A small contrastive image-text model, trained from scratch: text encoder width 320.
Rows from block 2 of the text encoder, named by matrix and row number. Rows with one number belong to one neuron. Each number is 500 + 25 x the weight over its row's rms, rounded and kept within 0 to 999. All counts start at 0. Numbers have three digits each.
# fc1: MLP up (text_encoder.blocks.2.mlp.fc1.weight, 1280x320), inputs 240-319
# fc2: MLP down (text_encoder.blocks.2.mlp.fc2.weight, 320x1280, transposed), outputs 240-319
fc1.67:500500501487483520501451500489484500500499531500500499501507507502493500500500500500500529524500516450495499500506499500500500473485500500501610502468500512500504504500476510438500500502499480499483500500470512500499478500472500500484442515
fc2.67:500500500500500500500500500500500500500500500500500500500500500500500500500500500500500500500500500500500500500500500500500500500500500500500500500500500500435500500500500500500500500500500500500500500500500500500500500500500500500500500500
fc1.106:500490500411500512487500500521500522495497500446503500500480500500501500559500500500500696514496500500472500496500508500493500487500500497510494500500494512493500531531500490500509500498499476487499500482500517500500496498500502500519505500
fc2.106:500500500500500500500500500500500500500500500500500500500500500500500500500502500500500500500500500500500500500500500500500500500354500500500500500500500500500500500500500505500385500500500500500500500500500504500500500500500500500500500500
fc1.138:500504500480500571500500500480500502547450500500528465500500418508500504509508500506500500508500503493507451396545540500500500511500500500500488496500500500500500500500500487495500500494500500505500500500509500490500500504482471514500506500
fc2.138:500500500500500500500500500500500500500500500500500500500500500500500500500500500500500500500500500500500500500500500500500500500500500500500500500500500500500500500500500500682500500500500500500500500500500500500500500500500500500500500500
fc1.162:500500500500500533501500500500500500500304500500500500500500500500500500479500500500500500500500500500500500511437500500500500500436500500500558500511500578500474527500500500500512500579500500500500500500500500500500500458500500500500500476
fc2.162:500500500500500500500500500500500500500500500500500500500500500500500500500500500500500500500500500500500500500500500500500500500500500500500675500500722500500500500500500500500500500500500500500500500500500500500500500500500500500500500500
fc1.172:510500500505500512477500456505499501483500500515490500469504597533490545496500500500478504498481505500504469500500477508500501483507486498500565496499504500516511492493478500495500514462492494549483478500504482489528478500463531591494500516
fc2.172:500500500500500500500500500500500500500500500500480574500500500500500500500500500500500500500500500500500500500500500500500500500500500500500500500500500500500500500500500500500500500500500500500500500500500500500500500500500500534500500500
fc1.278:509500500505500515472500488500492526500500531500493472474500500499500503500500500500527530593405500500498551479500516526500518537500492499514503500545500506513500461500500490500500495475500500503497500500490488501498482500485500419500506500
fc2.278:500500500500500500500500500500500500500500500500500500500500500500500500500500500500500500500500500500500500500500500500500500414500500500500500500500500500500500500500500500500500500500500500500500500500500500500540500500500500500500500500
fc1.377:500511500516500500500500500555500500500500500500500512500500488500500517500500500500500500500499530500500500500500428500500500500500500500500521500501500500550500525500484500500500500500500500464475500521500488500534500500494500478500515500
fc2.377:500500500500500500500500500500500500500500500500500500500500500500500500500500500500500500500500500500500500500500500500500500500500500500500500500500500500500500500500500500500500500500500500500500500500500500500500500500500500500500500500
fc1.463:500500500492500548498497502462490504500489502500500482499501498500502500499500500500525517500521523500510353500500505499500499500500500502502500507503500517500500544514500501500513499493500500497445500500490500500480499471421500456500500500
fc2.463:500500500465500500500500500500500500500500500500500500500500500500500500500500500500500500500500500500500500500500500500500500500500500500500500500500500500500500500500500500500500500500500500500500500500500500500500500500500500500500500500
fc1.475:500436500485500500506506476493489468500473476500508484500526500500500500500500500490500549500500500500550500500500500500500500473500500508443500500500500504499504513482500500500477500489500500544545500500493500500500426479484500500472500500
fc2.475:500500500500500500500500500500500500500500500500500500500500500500500500500500500500500500500500500500500500500500500500500500500500500500500500500500500500500500500500500500500500500500458500500500500500500500500500500500500500500500500500
fc1.610:534442494500509541500500500500513500500447500500500500480500500492500521500500531500500506500500505494499491500500500468500500496500500500500552497513500500500490500500504500500501500489500500500500500500500500500505500487479500500500500500
fc2.610:500500500500500500500500500500500500500500500500500500500500500500500500500500500500500500500500500500500500500500500500500500500500500500500211500500500500500500500500500500500500500500500500500500500500500500500500500502500500500500500500
fc1.623:511490491500500536500500501500500500500500500483500500474500457500500500500494500500480507500466500500500500445500474500500500500488500542498500500500500502500500508493497500455500500500496500500500500500500487500500500500515500485511539500
fc2.623:500500500500500500500500500500500500500500500500500500500500500500500500500500500500500500500500500500500500500500500500500500500500500500500500500500500500500500500500500500500500500500500500500500500500500500500500500500500500500500500500
fc1.790:509500500500500500419423519509500548503475513560500500503473500500500501507513500504500500494500497499490493496512500519499502488500512523500499500500512539437500499503542500481514496517495499513494499500501500497501460503500500498464500510
fc2.790:500500500500500500500500500500500500500500500500500500500500500500500500500500500500500500500500224500500500500500500500500500500500500500500500500500500500500500500500500500500500500500500500500500500500500574500500500500500500500500500500
fc1.797:507481499501499504500517537516508467502432491493498504502509441500498501494497499497503502483495482508500526505507500502470500497507483512496489511507512501502502473504500500493508562496500491499489504500495482499498502515460507463500527502
fc2.797:500500500500500500496500525500498500500500500500500509502500579500503500500500500500500501501500500499481500500500500500500500497504500500500494500500500500500500468498500500500500502500500528500506500500525500497500500500500500500500500500
fc1.854:512510500492500574490524499500488496500507504490501509517498449498496500500500492482506489502499501500513551486514495498490502494498507506503500504502499496500500499496513507443497494490500496433487500501493506500493497499434500511478508499
fc2.854:500487500500500500500495501500500500500500498501500504500500499500500500500496500502501500500500500453500504500500500500500500500494500500490500417501500500500500500500500499500500500500499500500500500500501500500500500500498500500500500498
fc1.898:501425500500529544499502515510382491500467497503503480482506500568523515495507500503504500548500495522521468505500508509499498526501502510522550502423516500509501559500515500479501508530501507480484508500484500489494413495498500470495508487
fc2.898:500500500500500500500500500500500500500500500500500500500500500500500500500500500500501500500500500500500500500500500500500500500500500500500500500500500500500500500500500500500500500500500500500500501500500500500500500500500500500500500500
fc1.935:500500502500500500500500500477500500500500500500500500500500500500500500500500500500500500500500500500500500500500552500500500500500500500500500500500500500500500536500500500500500500500500500500500500483500500500500500500500500467500500500
fc2.935:500500500500500500500500500500500500500500500500500500500500500500500500500500500500500500500500500500500500500500500500500500500500500500500500500500500500500500500500500500500500500500500500500500500500500500500500500500500500500500500500
fc1.938:500468511500491598498493500474500500500476500500500500500500500500500500500503532500500516578491500500500500500500500500500500500500499500500512477500517500500500556500480457487500500502500500496500493508500500500504486489500500472500500507
fc2.938:500500500500500500500500500500500500500500500500500500500500500500500500500500500500500500500500500500500500500500500500500500500500500500500500500500500500500500500500500500500500500500500500500500500500500500500500500500500500500500500500
fc1.941:504425498510500505493500525547489470499486499503500465498519480500500500508511510500500523491502485500463502501500508493504500502505502501499498510501503498499501472468501500479500500466500498507497500500501493500499503492495506544498501507
fc2.941:493500496496519500493499499500507500502500497492499500513500500498500388487399398499499500482500499498510501499500498521486500498500500520498498496426481500499497496500500500547500499500500500500492500531498499494498500500500500529500496500
fc1.954:500491497478520552475477497503504499496505500497500501499461459500481498506500530500509519583496487500410516499522500500518500490500512500498496487500500522498505493493568501479500499434501515481522501498502508499470458491503513429499504517
fc2.954:500500500500500500500500500500500500500500486500500500500500500500500500500500500500500500500500500500500500500500500500500500500500500500500500500500490500500500500500500500500369500500624500500500500500500500500500500500500500500500500500
fc1.962:500496495451505573442471513499493482506479509501500550497500501494500500500500500500513536500500500500506500500500497499507502478483508500517504500500500500500498530500497500500502500461500504500500500500486499500500448487500497457504503500
fc2.962:500500500500500500500500500500500500500500500500500500500513500500500500500500500500500500500500500500500500500500500500500500500500500500500500500500500500500500500500500500500500500500500500500500500500947500500500500500500500500500500500
fc1.995:509508501479500555463487500489500542500500483430499500501435527500500509500481497503500501528495538505593525490484468500526501515500511495534500500460497501530510487500487500500490522503497507499504500500487467500529496503537480402537536500
fc2.995:500500500500501500500500500500500500500500501500500468500500499500499500500500500500500500507500500500500500500500500500500500500500500500500500500500500500500501504500500500500502500500500500500500500500500500500500500500500500500500500500
fc1.1016:507514500482500564500500500500475500500499500500500517466457500507501505500500516500502506500494523500514500506500500497500511500500553486473494500516500504528504503541522500495578500522500500507526501500526500500484455502474454501497500495
fc2.1016:500500500500500500500500500500500500500500500500500500500500500500500500500500500500500500500500500500500500500500500500500500500500500500500500500500500500500500500500500500500500500500500500500500500500500500500500500500500500500500500500
fc1.1031:500462449501500474500510463521495472511508497502498534491529476500474504500483503500571461498494478502514406500500496500486488512500496502497514488501495512459477478479471471461515500500500500518443499436515483500490500501499494590515499497
fc2.1031:500500500500500500499500500500498502488497500500507500500499503500500500500501500498500500500500500500501500499500500500500500500500500500500500500500578495502500498500500500612500500500500499495500509564500444500617501500501500498498500499
fc1.1044:503510495491500508494501489533487487511516500485519453502430436500473504501500500494500513500500500489429474493510495500490500434527486523500528456562500499500500471522519536500516500497496499494503500489462500495490481492475524512500517543
fc2.1044:428499500500500490524500484500499500501485502500500500484500534502663500500500498496514501501575501500497387499500502503501472499502502501502491500500500507506500502500500500500496518583499500492499499499485500520497463499497498500498500501
fc1.1045:500500500500500500500500500498415500513500500500500500500500500500500503500500478500551500500500475500500507500500504500500500500500500500500500500457500530520500519500500497500500500500500500369500500500500500500500500500500500500500496500
fc2.1045:500500500500500500500500500500500500500500500500500500500500500500500500500500500500500500500500500500500500500500500500500500500500500500500500500500500500500500500500500500500500500500500500460500500500500500500500500500500500500500500500
fc1.1053:542523497500494481556493515505493491522511500514500453484472513500479503500465500499519514500524495501494499529539535515500500506492511505499495484499500493498577510482491500537500557380583509485487500500495497501501500500463498486499503366
fc2.1053:500526500500500500500527500500500524500500500500500500500500502500500500500500500501500500500500500500500533500510500521500500500500500502500500500499501500500503497500500500500500500394500500500500500500501500500500505500500499504500505500
fc1.1055:503503502500496500475491506499499494500474529509495518513483453499456500500499500483485584565500433502506499477484536500488500520458501500500497487459498506499479430532504500481502454503500499500513500500495531500499477493491500411492500500
fc2.1055:501500504501508457509502500504500503500503506500500556503500500500500501505500500500500510500500495506502481500494211500500500512504500482502500500493501500500500498522532506506507500501500503500501501500500501517502500499500501495499500504
fc1.1096:500500497499498511513508480478496497507480494500500496500506424500487516499501493499500593487502510498506519500502507489500495503500501540501547497494500503510500503504488501499509504510497494496514498497500495503499456500506500514512501505
fc2.1096:500501511500500499500506500502502505504503502500502500500500500501501500500499500502500488499500504514485502502511500500500500500500503500500500500499500500502500583501500500507507499500500501500500501507505501500500650500500500461502502499
fc1.1165:500500500506500500407500437500500500500496500500500516500500518500500525500500500500500513652500500500500500500500500500500500500500506500500500500501463500500481508469488500484500500489500500500335500500479500500566400561500500442500500500
fc2.1165:500500500500500500500500500500500500500500500500500500500500500500500500500500500500500500500500500500500500500500500500500500500500500500500500500500500500500500500500252500500500500500500500500500500500500500500500500500500500500500500500
fc1.1199:536500489465537524492500505500500501500470497496501538499500502500508507505505509508502500480487500494491504500519516500517500501497524500500494478494500521504523498501508500500498544494515496500462498500501500502529522505500500496498499497
fc2.1199:512500500499506500502500522490493516499534459487500500500500501500521501490498504501500499500465500495500500500481502500505497452502500499512500504527500500478501500494500500500460502509501500495500499479500500500500501499500500379531500500
fc1.1207:503521503499500489500472523499502493503492498504501532472513490494500479499477499501502497493508503498510502503499492500499507503495627501529500501494500538500500505489469501500500500482592500521509503499502508514495456500500500473497500493
fc2.1207:500498500500500500502493500500500500557500500500500500498500500500501500500455500500499490489515500500500500503501500500499500500500668500500500500500604499500499506500470500500500500500504500499500500500500500634500500500500500510500500500
fc1.1268:507547502500500500498493500512502482496481552503500429481533484545500502504523505501500553521486455494501554500497524515503500504497499498500512486418505549438505507498457495505503500500498499508510499494479499500501471463499501475499501499
fc2.1268:520537522541535497504501500501500500490501507524552498499520500531500499507504500500509500502474486507408500510492500500476500501500500489501500485500509528463525430509500503511516540500452548516511500475500541532536499450489518501500530500